From a checkpoint of a small image classifier.
Model: 0.837M parameters, 48-pixel images, arch vgg, norm batchnorm, activation silu, depths [3, 3, 3], widths [64, 96, 144].
Training: cautious_adamw at rate 0.0049, 34900 steps, batches of 256, held-out accuracy 100%.
Data: trained on rendered landscapes of hills, water and sky, 72500 training examples, 123.2 epochs.
Rows from block 5 of a small image classifier, named by matrix and row number. Each number is 128 + 32 x the weight over its row's rms, rounded and kept within 0 to 255. All counts start at 0. Numbers have three digits each.
After each channel's rows are labels from the 100 images, of 14848, where the channel reaches its highest value: "peak on" is the class under the peak. Only what is clearly more common there than usual is listed. The data: rendered landscapes of hills, water and sky. In brackets: how many of the 100, against the usual share in percent.
# conv: 3x3 conv (model.blocks.5.conv.weight, 96x96x3x3, each kernel summed), inputs 0-95

conv.7:111138062140152128163125106128141074151099113112104162104115097128098141085122162176081002130066136152155052107092134136115139107121152128169138153131128160167129098152115102098074113129133077135157150138104136152116112140018103059116124154166140128138119104075150124129128139148139130077
peak on: steep ground (57 vs 14.5)

conv.70:153117101113128140127136067140159085137057126095138147107106145117073125171125173118163078142145059099101103121115124104134088144188139154159114140125158157129132159097085090138137148053148115097051110057106140134117136142114135159149149173167121122213105073063102120148101170158090124095
peak on: gentle ground (70 vs 28.3)

conv.76:115123137112130084133067128106136104154149126065133107068150153112110159134055114100089155155090133122141138100123085131086188134178114087146053104124078121121105090133052108113093119145119104144114160137156081085103125098126113124074190071084137136157167082131095090133124144100123114043
peak on: gentle ground (83 vs 28.3)

conv.66:111053133137153142080129131117165123143147122124104115108157128125130132096132138097107086169137164159173113148097136143119093114039124134114096090066109043097129121107145164015092048155123066153137097087143083122103102104088147135110130089138129130156174165131120081155162120160115123125
peak on: sky (76 vs 46.9)

conv.0:154186155142044144076170063136114163135089141170127029162116168138134127157150119124162138126096125103120200179098148125117113122128112177096163102121098120094146150178135120173153164146102142106160209147141147092126141135221122105148145123128141149122121124120071142162117172107125160124
peak on: gentle ground (86 vs 28.3)

conv.5:085123069109132128111129094145106141113079158125125083136105136124155089090138135147127076035129114079119098122114138109093016152110114099106074135129178136144180098088128151131103141142111152158138085114097127160132079190114112076123093136105090089197131131107166186108113106096090090146
peak on: snow (68 vs 2.6)

conv.84:085119151075068138100143081133063141128114110121117090151115135121138113099118138089088115069051105133118117159144149155054068095129104152131100149124150156121105041134123098125121166117107158123104129045139119100126164152122117178107104130140143112166159086143102133120095147015101110131
peak on: gentle ground (84 vs 28.3)

conv.11:171083129167125061085123101116151083127125103196152089148146090132092129066157091109119115146139118116150130124114126093102105069101115159146079082165103148131123094129094079088093147088064130164177125108090125150170151174101128110105171100166154107126182139153150072166103120145061092182
peak on: steep ground (49 vs 14.5); snow (28 vs 2.6)

conv.55:151120087103145127163068150120110103090160086112124155100118087108109040125102145166132163131110133159101165115106154177168129141059152060113162141094132122068116197165204146089123143098050112110120143110121105143079123121140153143128131111101178081140074137152114109100101136119098111065
peak on: sky (95 vs 46.9)

conv.20:125058138117128136113120086098159155102130150106149118137165117105163092138133160109129081128124112107125049138121149121135082091111097130126079088100111106103127126167190130063165103150158069101105088092186098130084102124064100173102133085038092119133112146113043140112107154130086100158
peak on: gentle ground (63 vs 28.3)

conv.94:168113134122116142099097111092069150097144153169170113138125072104128090073094128115104173030067135122112147115125087144081094127084125077106143094167136184129112077098130130110061146138125130176133133134102120117123087083129116127100174081078152106148151147176121133156054107070124092102
peak on: sky (100 vs 46.9)

conv.81:152104073133164126096112069152150111081086117093157143127101040089137036102167109133105065138093147120119123130080130123126063122119119134147095119140119160102094158165130144068102149135132097073102122106119110165167112136104105069102101055129166097165181181115134086150092151125123110117
peak on: steep ground (81 vs 14.5)

conv.43:182141071152115133062119072112137114134110154151092161119151055143130178104132161158079067139120164124133098143094144153161156079125149096103143074160140177087082027164168116117090161151150089142144115108061128075124127143100149122116162106173177136144126146153123120146136091120141171147
peak on: steep ground (76 vs 14.5)

conv.31:065149146146040150067156114145116157129132156118127099099156168100105122176110154058141104162163118109072105101080143144170170110125111164138144073108128090081129123162092167109181060119150075079116140133099135123100154080116102105127137128150073136123078091106078143148158160153151123077
peak on: steep ground (55 vs 14.5)

conv.92:112095114130081134145157133083123141121070151168085123095150122114109086077076110136047088125082102110122104123087142112092147068131091151103118129171123148098115152083128128127136136124182141131145019129125144087155164036134142115160122146107112156073185133149142122176091116102105088165
peak on: gentle ground (92 vs 28.3)

conv.93:126101157116068091153128127084069140131163136100142071095118139085140091134072151112153202132144122103174134117147090143086057128170077138155034093150069126144101073102073144145149135136167144162126100107137120073133154091136112134074157124057135127141164126124112143157129077107134131101
peak on: sky (74 vs 46.9)

conv.77:155134120132145100091152104119154143114179131136130122026150102070141084099164095144097047129120117136112112150074079145119062098138087131101062114173107143157145119150142169138072156113142061121146111127051135157154135093140103099118138076118126082156104162139105086175105087128095162134
peak on: steep ground (70 vs 14.5)

conv.46:089127138115070117119103136100135093132115140125125096148172137092105051128070144119130081145142078090067062154120125100083105083125158153140151128109098073107110135143111140093141057107119095107139098142135102108080109118030127140110102120126080139152081059115061139147139141137053142151
peak on: water (49 vs 7.8)

conv.56:071117145042080129084100109135139146115109144110067147108171128173132080137160104124169107144157103115095126128089107164139104093105113094078125160053111072132139096208143126096140107141089024140120164141134136122125140100138090119087126104147151100149148098155069101124132102134101180170
peak on: gentle ground (78 vs 28.3)

conv.73:149179151107151154115143166101131110140156138068113117149164095103113137176063114109149133163089204166105144079093135193135137119139085057123086089130180137105067137124115139145099120185138125118124149155083121119102122084139112169144121101047157136094175069148172151112147144127174179105
peak on: sky (88 vs 46.9)

conv.52:104141108158123092088216130084146101123144040125147118149155070112129145119160167132135102168124099153106124171147115109134118120100080165107107104104164088183150126091163110132100110075105160174142109103096096127150164142122115096162142093118121078061151105209175134183153126170087155172
peak on: water (49 vs 7.8)

conv.63:102090134142106106131131148092097083148217078082138166127188075092067150124112144151170108101152155158154118145142115196168145128077148097106136120152181150069075147134153113101094173145132119123153101162139117148097172149112144130101121061148175140114075132134115076178126132160187132088
peak on: gentle ground (85 vs 28.3)

conv.37:096124183087117105147131110115096121111163148109078085097169129153116134142114094133145137145106218116123131144120096148104117113140065112130090090113093114115069140158096125142133125212165124116187115149143092090119135097134065138131148083000158174118171090119123137145130123126181161099
peak on: sky (72 vs 46.9)

conv.68:129120138117176127154080140147131053118139137152156106123158092169148143082187143118106118135062137144101114127082162113139194135135133063138179152136130159080116147147165092143104120111057169103159156183155126136117069172118094091126100151134126123059146144166134151043077093150153090156
peak on: steep ground (95 vs 14.5)

conv.78:136137135118090157160119089137149115112063152135158133121098122100110116152126180071165105160124071063066125106131162096151144135182093124164147120165147179100136149101099114144157150067150129051030110104106146137087128134126128144130167185164124125154095073053107148113093160157118117147
peak on: gentle ground (68 vs 28.3)

conv.90:112114131104074125142165049158094144162088102094114128122068151112130141107103164082130085133147107082165129152137153157100117056105125147196105145128183170110110086142079089145125182119156129135115134050143175100105167153147116160147108145191164118153123066117085131138116178108124061118
peak on: gentle ground (84 vs 28.3)

conv.21:114115109136119095149123157139148060162129129138120144129174142100088122083118116162156068124117141151139136162112044119126103061167154161111109151119080113160105142100059097098098102136086108159143130133147075024120145115114158056131122138135156089134063062172141126130139140151089185130
peak on: gentle ground (92 vs 28.3)

conv.33:119056058094063103162166132088094122151136130143129110121096189111106125125102117122101090102129130106141063154109134157070096085163105169143114139108107132148107144130116113077116092092089074140169078086103103131134123099083047058090127095099159121167131139132120119144131136051123077115
peak on: water (50 vs 7.8)

conv.47:136147181120124124153121105062078136107117108118210104127126165162167122075100122125113127075077105053118125095096150116084052083152088100097155124185144141125105175096119110121124068103155111127096127106120122139120104139153120138125149175113078113076143107091104171118070084067162080143
peak on: water (70 vs 7.8)

conv.49:126169173082057128110144096157159148122131106147112065114095143103121120167089116057130129133097116074055137131078154135166091125196108123146135121151095178093149129128103145182193114126112110063122126128132150109080177134167080135144138156137149169104111041094078166106138121145134105135
peak on: steep ground (34 vs 14.5)

conv.24:125126126104117132128096107095127106117110160126164082139146106133113093093095130056145114104069070120102137097096152123088120107129125038158165127160109189094121115108124062147143139097081149075086139168110155134113107159135129128121127159156109096095139128112133145095024115080153021131
peak on: gentle ground (87 vs 28.3)